From a checkpoint of a small contrastive image-text model: 9000 steps.
Rows from block 5 of the image encoder of a small contrastive image-text model, named by matrix and row number. Rows with one number within an expert belong to one neuron, the router's apart. Each number is 200 + 40 x the weight over its row's rms, rounded and kept within 0 to 999. All counts start at 0.
After each expert's rows are labels from the 100 images, of 14848, where the router gives the expert most weight on average: "strongest on" is what is common among them; "colour at peak" is the nearest of a few named colours to the mean colour under the peak. Only what is clearly more common there than usual is listed. The data: simulated grey scan slices of phantoms with and without marks. In brackets: how many of the 100, against the usual share in percent.
# router: router (encoder.blocks.5.mlp.router.weight, 16x128, trained with AdamW), inputs 0-127
# up: expert up (encoder.blocks.5.mlp.up, 16x64x128), inputs 0-127
# down: expert down (encoder.blocks.5.mlp.down, 16x128x64, transposed), outputs 0-127

# expert 10
router.10,223,213,154,126,252,236,196,176,253,227,167,165,255,256,252,205,243,231,245,188,225,180,194,146,236,216,167,108,257,186,157,209,209,125,250,194,175,163,170,242,169,194,195,201,176,200,153,255,204,209,251,138,204,250,178,143,147,262,235,145,232,259,136,141,189,180,207,111,224,168,189,200,211,139,240,165,229,133,216,175,172,249,188,148,181,228,217,114,169,140,205,189,242,185,127,191,214,177,249,145,187,236,261,240,252,211,254,148,195,170,180,178,280,215,166,155,194,187,202,151,203,219,187,140,153,143,218,227
up.2,182,185,165,188,172,224,179,233,140,139,152,204,299,240,213,215,175,147,129,191,219,212,141,160,219,181,184,170,212,180,161,244,209,173,269,245,184,144,174,179,148,197,201,186,192,213,189,196,203,236,230,204,188,208,237,164,213,213,215,244,197,228,164,218,247,249,213,205,167,181,235,235,204,255,200,264,227,284,206,204,211,207,187,93,290,162,188,195,214,212,178,210,148,163,236,265,224,183,244,194,212,205,186,246,277,337,207,226,103,194,258,202,177,247,171,115,199,231,256,199,167,130,239,110,158,177,218,176
down.2,182,232,189,285,223,254,187,176,236,257,207,238,170,245,276,150,157,162,206,195,173,225,223,261,223,227,185,258,130,168,202,231,162,215,164,248,210,166,163,215,234,204,221,245,262,205,224,190,196,255,229,204,232,177,228,185,186,159,234,139,204,216,172,164,187,187,205,280,218,168,113,227,102,193,157,183,141,131,157,206,179,189,176,178,144,146,199,167,246,252,207,215,297,190,230,162,170,230,196,212,181,300,246,250,148,148,163,198,232,172,176,232,232,136,202,227,226,136,145,198,194,195,206,226,293,242,176,274
strongest on: noisy (91 vs 29.6); head (86 vs 25.4); side: right half (71 vs 41.6); several spots (59 vs 17.4)
colour at peak: grey (91 vs 43.7)

# expert 8
router.8,175,165,230,178,271,242,238,174,118,183,201,208,224,133,281,232,207,213,235,251,239,216,173,167,281,259,156,206,156,208,200,208,235,179,163,151,168,277,169,239,140,166,162,180,256,192,196,231,229,193,163,186,206,201,135,160,235,209,214,219,231,237,182,161,232,156,203,169,190,276,199,225,145,236,203,161,220,197,187,219,183,210,212,122,232,248,238,281,195,158,216,162,194,274,175,115,123,186,229,163,214,261,204,181,205,256,169,204,149,205,239,168,217,150,202,166,187,181,253,206,151,210,155,260,196,151,91,287
up.0,171,208,130,122,232,172,225,187,165,187,163,145,213,190,96,198,254,220,216,190,172,229,271,218,201,247,233,224,207,190,178,173,154,157,154,228,281,207,123,266,145,258,155,248,233,214,174,197,131,221,219,207,256,143,184,237,151,167,174,172,213,316,168,209,178,205,210,220,243,197,217,225,261,238,245,185,161,200,154,243,206,164,176,252,104,222,180,199,257,234,248,185,194,206,259,175,202,159,218,268,192,175,204,140,231,257,198,213,187,138,247,146,222,193,190,218,211,148,246,186,204,263,144,148,196,132,215,201
down.0,155,172,187,133,141,205,162,206,168,193,157,250,245,208,237,245,180,177,195,182,212,230,247,224,187,268,245,163,193,145,171,206,208,237,277,175,196,111,182,222,203,220,299,178,252,199,145,184,178,197,166,199,231,258,227,336,194,174,183,217,218,142,190,119,209,196,280,270,140,158,132,162,229,216,217,232,204,237,162,147,242,200,176,254,228,201,151,135,250,226,197,164,225,184,161,209,220,153,239,213,162,160,216,226,214,169,197,228,187,225,193,211,225,197,207,143,196,175,193,213,288,193,272,244,173,201,300,157
strongest on: chest (100 vs 24.9); low contrast (59 vs 25.2); ring (38 vs 17)
colour at peak: grey (96 vs 43.7)

# expert 0
router.0,176,177,239,275,237,188,68,214,191,238,177,194,171,177,139,195,231,82,220,206,177,148,215,168,198,164,245,176,181,238,208,179,186,276,156,228,209,149,247,219,241,187,230,189,195,225,141,178,151,210,216,244,238,216,212,167,257,238,153,156,168,205,244,243,222,235,240,204,145,186,194,231,197,223,114,186,243,208,263,233,160,194,182,175,206,219,274,117,224,188,241,163,170,183,271,197,200,181,254,271,198,250,155,192,271,161,184,213,144,247,206,216,189,156,211,191,135,254,234,235,205,272,141,249,219,238,258,194
up.2,189,204,231,169,208,314,221,197,186,189,185,178,239,166,211,206,215,137,256,152,222,224,161,189,163,292,243,124,225,235,198,149,190,150,229,176,151,263,160,314,109,125,208,239,175,148,198,166,213,196,167,156,261,215,165,194,220,201,204,215,157,188,147,147,234,177,264,151,162,217,261,177,237,247,175,170,250,187,166,245,169,208,157,222,243,188,211,212,218,237,171,152,225,193,166,242,169,197,211,146,189,123,216,165,183,244,290,231,218,177,234,139,211,259,227,122,220,214,182,243,216,141,150,227,230,193,191,218
down.2,207,186,116,226,210,338,216,187,194,192,168,184,155,225,243,188,234,181,230,202,266,124,198,198,132,195,185,196,256,158,164,228,211,150,160,238,193,112,208,169,213,280,156,171,164,225,229,168,141,206,210,235,185,255,287,162,222,248,204,144,172,214,173,213,186,159,213,225,195,210,264,221,218,184,235,165,277,202,182,236,102,193,208,268,171,143,155,190,228,165,158,203,231,88,206,152,193,235,236,198,215,165,149,211,195,145,147,204,212,213,251,214,264,203,251,178,236,205,263,241,198,173,198,241,141,200,195,179
strongest on: head (100 vs 25.4); crack in bone (55 vs 16.1); none (42 vs 16.5)
colour at peak: grey (100 vs 43.7)

# expert 15
router.15,229,259,112,197,157,200,157,177,204,173,247,201,220,122,173,222,131,269,166,175,200,226,189,157,223,209,162,121,158,170,143,192,246,191,197,153,177,166,204,191,272,135,141,256,250,210,114,165,191,172,178,219,142,205,247,251,205,254,160,251,159,176,186,177,205,258,229,218,102,166,210,123,257,143,253,215,133,167,200,178,174,194,154,130,223,214,209,171,209,168,179,260,221,130,172,174,231,184,163,199,208,248,213,216,210,220,196,159,191,197,187,168,90,159,184,184,158,257,206,138,256,227,210,225,197,210,196,166
up.2,234,165,234,220,136,285,189,197,216,167,245,207,141,236,263,200,317,195,264,239,155,230,197,221,233,228,186,166,204,271,191,180,187,237,233,200,294,226,145,159,274,127,177,195,192,212,178,210,213,218,168,176,194,218,208,221,205,240,223,228,200,212,161,149,207,247,173,89,145,200,139,191,213,258,92,183,132,162,204,222,172,249,213,169,175,215,208,189,251,143,218,150,180,261,169,188,161,172,152,160,248,182,258,162,147,216,178,258,214,234,163,205,195,167,216,260,205,251,185,184,168,196,191,239,146,215,121,210
down.2,232,224,169,227,136,196,153,266,173,205,230,220,90,125,197,165,208,207,137,156,170,225,210,278,201,220,240,209,223,212,204,184,176,190,215,233,180,172,193,247,266,210,273,196,200,209,251,124,221,159,209,225,115,123,187,263,273,140,205,238,226,172,207,233,226,245,242,201,252,195,152,237,287,240,287,238,197,217,117,146,169,176,175,149,235,188,211,189,243,138,173,199,165,189,252,192,205,210,206,155,227,142,112,204,217,139,192,208,234,200,224,251,157,169,177,169,229,189,169,212,187,195,235,135,256,232,188,230
strongest on: limb (98 vs 24.4); side: right half (74 vs 41.6); crack in bone (47 vs 16.1)
colour at peak: black (99 vs 56)

# expert 12
router.12,242,190,166,246,231,212,236,229,240,282,223,167,181,221,185,167,212,272,205,235,171,143,157,179,176,206,177,202,260,188,185,252,259,231,206,200,243,188,205,93,175,217,213,145,259,271,179,196,197,203,143,222,203,189,147,183,149,226,186,168,230,110,215,196,193,283,211,203,210,134,176,204,260,249,233,263,188,234,138,210,264,198,245,158,280,145,175,246,172,233,179,195,140,154,167,295,190,174,201,215,141,237,168,190,175,194,177,170,202,253,147,193,305,225,205,114,165,185,247,175,203,141,210,209,225,151,205,170
up.0,144,144,240,196,239,155,133,289,229,213,172,180,225,233,235,136,109,157,159,205,193,262,184,220,209,209,205,218,146,258,215,187,257,172,236,253,182,199,212,186,268,244,193,148,145,223,231,167,217,207,170,203,222,229,177,254,205,189,193,194,240,166,250,150,234,178,160,169,158,244,207,150,211,160,188,220,181,109,206,257,222,211,119,190,252,215,143,150,259,142,243,219,203,212,212,279,151,167,237,199,258,199,241,264,187,225,199,176,233,146,280,231,242,150,112,146,170,224,215,262,175,168,239,158,189,177,205,238
down.0,226,138,146,217,215,239,141,219,177,146,156,258,153,227,232,223,230,185,203,177,175,209,200,191,205,234,204,230,181,249,224,194,169,112,197,260,193,175,201,263,215,216,184,151,232,138,194,199,210,186,212,155,308,197,247,257,202,221,184,207,178,141,176,172,169,266,216,214,214,261,118,226,156,156,89,214,281,206,248,170,71,194,223,176,164,214,205,193,217,328,214,147,194,138,243,232,226,253,203,182,186,159,204,207,200,167,228,227,180,248,210,277,163,238,166,180,243,262,186,225,209,169,212,206,175,216,181,197
strongest on: chest (100 vs 24.9); side: right half (89 vs 41.6); several spots (51 vs 17.4)
colour at peak: grey (79 vs 43.7)

# expert 14
router.14,155,163,149,216,157,199,222,220,179,170,201,213,144,215,217,191,170,179,155,220,195,216,130,182,152,143,183,280,172,218,214,271,191,144,164,151,213,183,192,206,203,187,186,128,194,220,205,209,200,126,139,308,236,183,193,226,188,130,286,212,251,191,185,181,142,201,193,222,187,238,193,288,196,187,275,240,161,150,145,228,126,199,241,137,176,188,232,232,184,248,231,140,213,188,184,248,178,179,202,188,209,242,191,252,159,271,230,251,181,257,196,244,183,141,193,284,203,221,218,245,209,150,155,195,294,263,272,210
up.0,188,200,144,180,204,241,241,227,209,198,196,221,211,261,205,237,233,129,211,183,325,189,229,240,158,243,253,181,241,187,106,178,199,198,168,216,179,147,178,156,244,151,180,207,210,199,172,216,136,184,195,238,151,240,183,179,176,241,221,65,167,213,134,138,220,197,232,195,177,157,216,200,182,218,172,155,230,169,227,144,262,202,138,183,150,188,187,208,161,265,209,233,165,294,177,269,223,226,177,221,183,118,154,273,206,232,188,210,197,208,224,236,197,186,238,176,156,218,167,227,206,226,305,235,189,230,110,202
down.0,140,201,158,260,204,202,167,146,238,198,257,217,174,201,229,125,165,212,189,175,174,212,236,206,189,253,176,166,222,280,137,93,217,208,144,206,237,199,201,236,185,123,239,219,156,231,245,243,171,102,134,179,209,173,213,185,234,181,215,144,162,104,159,228,239,186,203,290,192,242,253,196,213,236,302,238,152,239,210,190,190,283,193,204,212,187,202,169,244,155,239,211,165,202,240,163,185,181,144,257,222,207,209,261,189,192,183,204,228,209,199,103,206,140,231,200,181,216,262,194,200,191,256,240,173,191,128,162
strongest on: belly (100 vs 25.4); none (40 vs 16.5)
colour at peak: grey (87 vs 43.7)

# expert 6
router.6,227,98,180,224,257,196,203,228,271,208,139,241,212,207,247,257,171,163,204,249,197,196,216,250,182,256,169,184,155,234,195,245,208,211,187,233,279,218,174,268,147,190,223,177,165,195,296,172,223,200,141,166,268,220,149,279,199,200,250,247,124,238,197,156,170,289,210,260,196,220,179,218,246,198,248,103,236,140,165,170,214,175,119,202,245,193,187,159,246,243,184,207,217,251,124,228,193,123,238,220,226,253,217,212,171,223,272,177,198,144,208,215,208,255,159,192,216,181,149,180,193,225,179,163,190,188,188,228
up.2,175,189,152,254,162,156,157,245,190,230,160,289,181,241,247,175,206,264,197,191,239,125,222,148,179,148,158,227,140,173,197,253,220,261,148,166,169,250,225,284,127,250,241,215,224,203,195,244,195,176,207,220,224,235,223,246,246,232,173,237,151,215,246,186,184,226,240,185,195,172,128,216,187,192,215,146,205,246,173,120,131,159,244,224,240,242,218,184,187,243,187,220,201,164,128,133,242,154,245,117,162,242,240,218,202,182,157,156,188,196,215,220,228,173,201,112,266,150,223,128,198,265,199,210,228,148,189,167
down.2,179,277,170,162,231,208,229,170,133,210,236,205,269,204,166,247,203,209,191,254,191,192,186,196,268,210,170,189,235,153,230,141,201,178,291,195,164,217,199,239,169,192,143,174,226,221,152,192,250,203,239,196,73,104,172,241,124,227,214,264,183,145,210,143,189,161,202,261,251,212,237,234,280,239,164,148,230,231,96,152,149,211,194,244,226,241,196,232,142,170,184,201,163,216,174,221,239,171,149,158,211,163,216,288,170,156,173,223,192,210,222,149,202,241,187,248,176,231,235,260,187,174,224,228,176,170,166,177
strongest on: chest (96 vs 24.9); noisy (91 vs 29.6); ring (53 vs 17)
colour at peak: black (94 vs 56)

# expert 5
router.5,196,285,229,202,194,149,149,219,184,180,240,212,156,271,217,193,214,250,238,142,179,177,211,195,193,216,216,243,199,142,219,228,169,229,203,231,228,169,254,232,260,188,216,259,235,172,119,190,205,213,265,166,162,210,210,251,240,196,194,175,175,192,234,147,248,172,165,106,139,191,203,180,150,160,148,226,188,220,284,217,157,180,191,242,172,279,136,241,206,194,124,228,182,240,177,227,214,176,180,204,262,137,196,204,157,179,167,242,279,201,247,160,91,192,164,257,199,192,147,134,167,209,301,237,217,248,187,237
up.2,127,210,151,238,157,204,238,180,179,200,193,138,251,195,214,263,231,161,193,201,224,182,222,221,100,192,221,144,202,173,209,265,152,201,238,145,182,217,213,311,143,217,158,191,175,170,162,217,192,242,224,235,183,162,245,229,159,225,191,217,284,251,247,153,154,226,274,196,169,202,191,158,256,182,271,223,210,205,181,225,158,192,243,260,142,225,213,138,200,193,164,155,197,233,206,218,166,281,164,247,131,169,310,155,206,254,234,196,259,202,282,191,220,131,161,207,144,195,226,185,236,188,178,228,169,210,244,164
down.2,206,244,208,286,291,226,199,163,123,226,190,212,174,232,177,198,161,267,221,176,175,152,217,190,177,228,215,264,170,197,208,174,182,195,193,208,182,190,226,165,134,238,219,232,205,248,247,176,280,140,178,285,208,193,177,270,173,169,241,192,228,135,198,211,239,222,141,200,248,210,134,250,196,237,226,257,131,257,200,203,207,204,198,211,203,233,160,205,154,220,199,190,178,232,264,229,231,119,192,173,237,147,230,169,184,217,160,213,115,200,165,220,167,216,86,214,276,195,265,235,254,173,192,246,186,266,289,246
strongest on: head (100 vs 25.4); low contrast (60 vs 25.2)
colour at peak: grey (77 vs 43.7)

# expert 7
router.7,148,235,206,142,181,206,140,155,161,273,159,219,173,213,219,226,216,180,162,220,231,222,215,255,244,229,141,227,200,178,234,180,168,165,153,183,246,282,128,195,163,174,220,258,91,185,247,227,180,177,156,238,235,191,165,167,205,231,118,217,131,113,260,159,203,177,255,196,207,171,151,175,182,228,176,229,254,207,156,162,159,246,186,133,155,185,166,193,216,187,259,262,162,179,210,211,186,160,172,244,130,213,147,192,190,173,191,192,203,166,190,255,193,135,122,181,224,135,156,181,173,135,285,255,170,204,162,207
up.0,133,216,160,166,128,220,173,230,182,304,148,254,211,159,107,226,157,223,139,216,177,196,267,273,238,238,218,240,140,253,184,131,242,229,178,231,151,199,212,206,144,241,203,185,242,189,168,208,246,135,226,136,197,262,142,222,231,170,222,244,180,145,241,260,242,170,141,265,188,259,188,134,197,215,276,172,157,148,227,272,243,241,231,224,242,182,168,183,200,150,208,186,251,196,222,246,245,248,183,183,227,262,185,192,198,179,249,225,150,176,207,199,164,250,196,148,178,184,185,208,188,225,205,151,148,192,199,168
down.0,245,122,221,138,218,166,219,156,250,169,242,173,189,236,249,229,254,272,264,227,160,257,203,133,158,282,184,215,176,206,188,198,178,240,198,149,133,201,216,123,173,272,250,174,218,168,200,210,204,183,233,234,208,181,203,172,194,170,255,258,232,246,126,249,190,138,111,170,245,175,136,239,206,250,205,106,230,191,213,131,180,259,223,232,236,244,211,176,181,255,171,160,211,256,242,246,215,217,247,212,195,127,202,180,164,227,204,167,195,163,213,221,174,203,180,207,258,133,199,139,149,237,164,192,197,255,151,187
strongest on: limb (99 vs 24.4); crack in bone (89 vs 16.1)
colour at peak: black (87 vs 56)

# expert 13
router.13,269,159,199,179,225,127,169,221,226,170,223,219,192,244,175,227,174,176,113,166,247,228,167,312,174,170,101,227,220,178,154,154,128,211,187,201,183,139,164,188,245,206,225,247,195,210,214,185,179,242,255,163,148,127,168,240,146,196,228,233,260,277,224,179,161,234,227,224,182,207,277,187,197,184,157,243,240,189,209,236,175,306,172,194,191,193,256,267,261,194,171,184,178,161,181,134,202,209,143,246,176,142,180,261,233,206,180,199,147,206,229,186,192,202,232,191,199,159,292,204,236,132,264,197,233,209,232,213
up.0,135,162,242,225,222,239,264,194,231,270,181,241,172,203,195,161,183,259,261,256,147,192,217,195,187,186,82,193,234,284,192,181,189,210,246,151,255,238,235,199,167,214,239,137,259,229,202,108,196,135,157,144,218,262,162,205,220,182,238,227,211,133,215,224,207,217,173,113,179,241,266,124,167,126,216,248,228,184,102,202,162,246,223,153,195,258,162,244,158,268,116,243,171,168,192,210,216,227,199,215,208,213,234,217,246,237,203,160,190,188,195,189,220,235,227,181,192,196,151,230,203,152,171,185,222,204,169,212
down.0,160,174,191,202,168,197,170,132,163,241,259,163,231,248,195,240,298,218,213,266,148,166,169,188,203,227,254,162,241,253,152,245,206,254,203,184,275,237,208,224,189,160,210,215,184,191,152,179,180,140,202,156,152,240,184,130,173,219,277,229,241,261,231,161,129,203,191,124,191,173,130,247,198,191,255,193,209,202,203,162,221,247,236,113,291,197,188,137,190,157,284,140,231,206,203,183,192,206,179,201,143,261,216,182,213,147,213,234,220,237,151,185,205,221,195,142,215,259,234,164,148,166,110,161,176,212,211,217
strongest on: side: left half (99 vs 41.9); limb (98 vs 24.4); several spots (61 vs 17.4); finding: crack in bone (36 vs 16.1)
colour at peak: black (97 vs 56)

# expert 1
router.1,217,299,201,186,209,254,192,161,194,203,192,157,190,190,182,151,233,209,182,230,229,225,198,235,225,187,159,258,225,222,210,141,245,172,244,195,163,193,205,172,240,176,158,268,192,144,172,198,201,246,175,253,225,182,151,254,204,242,167,181,292,182,155,225,145,278,197,166,303,198,180,217,213,110,207,174,187,242,184,254,236,266,203,129,202,170,207,231,220,163,249,189,207,229,231,164,253,163,103,240,177,156,205,212,256,242,142,118,145,213,253,140,194,279,174,160,247,130,241,211,204,180,188,178,278,213,202,180
up.2,231,188,202,174,200,156,293,201,220,143,207,248,163,174,201,219,116,221,167,192,198,163,254,291,202,199,223,186,213,230,118,207,237,189,161,229,239,165,145,219,217,255,200,144,157,263,241,253,212,226,214,186,237,184,149,218,83,233,189,221,206,240,160,186,217,189,298,275,262,165,234,213,175,235,253,104,216,151,156,198,125,169,191,222,230,197,173,204,180,161,208,219,272,176,247,261,212,138,182,238,171,256,253,183,206,239,222,113,203,153,193,221,189,191,190,169,249,166,140,205,193,167,216,234,159,201,213,236
down.2,177,198,179,90,257,184,85,202,222,228,237,165,161,235,161,216,189,240,185,167,167,177,196,165,159,223,231,279,283,180,238,194,186,180,267,170,255,248,211,194,222,249,197,191,231,183,234,211,168,208,239,188,220,172,256,240,303,166,225,183,187,263,217,148,155,157,199,117,232,188,122,254,234,170,124,203,198,169,166,242,194,267,116,193,236,175,147,202,205,181,189,211,190,188,142,168,272,225,208,215,242,250,205,221,228,221,215,249,158,258,172,123,158,193,196,156,154,222,198,187,162,255,232,165,204,223,207,150
strongest on: limb (59 vs 24.4); bright spot (48 vs 16.4); none (36 vs 16.5)
colour at peak: grey (84 vs 43.7)

# expert 11
router.11,214,210,274,213,120,213,178,243,195,173,179,196,225,153,207,185,272,220,175,208,197,257,154,237,243,207,143,243,224,223,173,248,204,232,141,180,187,199,223,144,201,247,219,253,210,177,173,143,256,192,195,164,162,203,209,180,211,231,247,254,184,184,186,251,256,207,182,261,154,157,58,199,252,178,179,213,205,208,192,178,254,241,138,222,250,198,133,205,176,217,129,166,276,165,212,185,326,172,226,225,231,218,288,228,155,139,241,195,234,181,204,185,205,250,177,185,174,180,184,143,285,221,231,180,207,205,130,154
up.0,167,223,176,151,269,226,213,275,121,221,177,153,227,313,137,208,174,243,232,197,169,149,207,243,179,177,237,190,176,227,248,153,186,189,212,187,189,183,244,193,153,198,214,294,244,162,130,209,173,274,220,150,204,183,227,184,226,245,165,227,236,187,201,166,277,160,165,134,265,284,189,265,313,175,204,213,261,240,169,243,153,227,204,243,182,177,190,245,166,164,193,227,149,173,168,221,229,245,182,243,184,179,231,188,164,217,160,112,187,182,209,200,218,211,215,263,209,211,148,188,173,185,192,203,190,102,163,192
down.0,201,128,167,141,250,99,161,205,205,174,238,173,245,198,234,278,267,220,194,226,125,116,231,105,173,268,219,219,150,200,176,231,269,178,176,189,191,223,216,219,214,177,238,193,222,182,218,180,154,196,200,179,194,205,206,198,246,180,140,180,260,201,223,199,187,195,225,241,186,237,252,169,132,253,229,165,206,208,298,100,242,170,229,188,229,246,261,250,197,165,167,173,187,209,236,265,166,147,191,196,213,210,136,170,193,199,185,212,259,178,188,183,199,86,203,184,132,226,231,173,201,233,205,285,198,253,222,237
strongest on: chest (100 vs 24.9); dark spot (45 vs 16.6)
colour at peak: grey (94 vs 43.7)

# expert 4
router.4,218,224,172,157,171,141,176,166,218,294,235,183,208,199,163,220,156,131,222,153,204,227,194,184,208,145,259,131,248,182,172,184,255,155,181,199,157,133,236,288,216,242,230,163,147,257,206,219,171,177,156,216,223,216,243,204,155,136,128,222,173,164,268,189,136,226,218,172,214,164,248,124,213,147,234,261,220,155,147,219,199,156,172,171,167,267,178,173,193,275,205,191,223,274,209,208,175,257,142,258,216,257,173,191,265,199,237,165,211,160,134,218,205,203,248,182,156,246,257,186,264,183,198,195,122,181,194,220
up.2,149,223,224,162,178,215,241,276,130,160,156,255,222,319,225,175,233,146,202,189,159,221,185,236,233,242,219,177,157,283,230,160,198,140,220,237,169,225,164,187,223,241,203,199,249,210,151,199,157,189,226,212,169,264,259,129,139,185,199,223,211,174,152,214,201,165,157,213,234,193,206,137,239,201,127,237,167,245,114,141,236,175,285,153,205,196,164,183,208,187,229,264,220,240,174,185,220,275,216,207,184,214,183,186,195,85,194,229,265,128,256,231,167,247,214,134,192,226,223,214,160,186,217,236,164,182,228,200
down.2,245,205,219,228,211,141,146,152,209,178,265,202,193,193,216,175,192,212,169,153,218,153,265,192,236,179,196,199,232,246,243,253,162,178,195,171,163,132,171,284,180,155,214,186,144,192,170,247,185,180,194,245,191,234,183,277,204,179,189,207,290,184,161,230,188,198,202,168,167,233,184,198,162,207,273,241,138,148,233,229,171,187,182,251,216,208,207,201,222,257,174,112,168,159,231,131,225,160,197,235,245,154,234,197,207,230,250,134,192,241,222,188,257,213,174,96,167,262,280,161,183,251,234,153,224,246,211,62
strongest on: head (99 vs 25.4); noisy (99 vs 29.6)
colour at peak: grey (100 vs 43.7)

# expert 2
router.2,151,121,187,264,251,139,160,145,165,192,171,232,214,211,153,127,178,211,185,220,196,244,192,239,205,174,209,160,174,152,210,144,204,206,189,146,147,159,123,190,110,259,224,218,180,238,229,212,153,238,151,161,237,211,169,142,156,181,274,202,152,231,234,230,223,184,203,169,148,166,186,220,173,212,224,152,214,223,150,219,99,113,211,209,233,170,153,218,179,169,200,229,223,169,141,210,212,178,170,164,110,258,194,197,194,252,169,193,200,158,310,272,262,184,155,210,178,222,146,203,152,247,181,166,261,224,196,189
up.0,204,254,257,210,172,163,194,175,261,229,205,178,192,183,127,144,196,216,179,188,99,184,180,244,165,166,172,194,130,216,186,94,240,208,108,180,174,175,131,180,200,252,174,244,192,247,261,199,169,271,183,219,164,184,139,181,116,174,177,228,186,210,147,308,226,171,152,221,150,217,190,174,271,192,212,267,190,238,224,264,180,225,212,257,142,170,232,165,201,208,265,277,200,192,239,173,210,215,190,189,271,184,215,183,192,235,250,178,255,216,214,232,230,226,194,255,188,215,257,178,148,182,249,235,178,187,213,276
down.0,179,262,156,253,169,298,261,159,149,150,286,219,230,244,268,213,222,211,209,169,218,200,264,150,194,180,163,142,206,179,203,246,249,238,219,203,209,212,239,244,157,173,239,167,260,195,200,201,224,209,171,228,187,224,212,172,185,214,204,163,204,147,153,156,210,195,210,180,128,160,175,228,97,179,188,134,185,182,181,146,260,225,236,179,307,206,185,209,256,213,188,146,185,206,167,182,192,175,136,197,149,235,212,222,196,215,126,224,165,234,139,149,203,115,238,211,121,176,249,258,163,181,175,181,280,180,178,263
strongest on: limb (98 vs 24.4); noisy (67 vs 29.6); none (54 vs 16.5)
colour at peak: black (100 vs 56)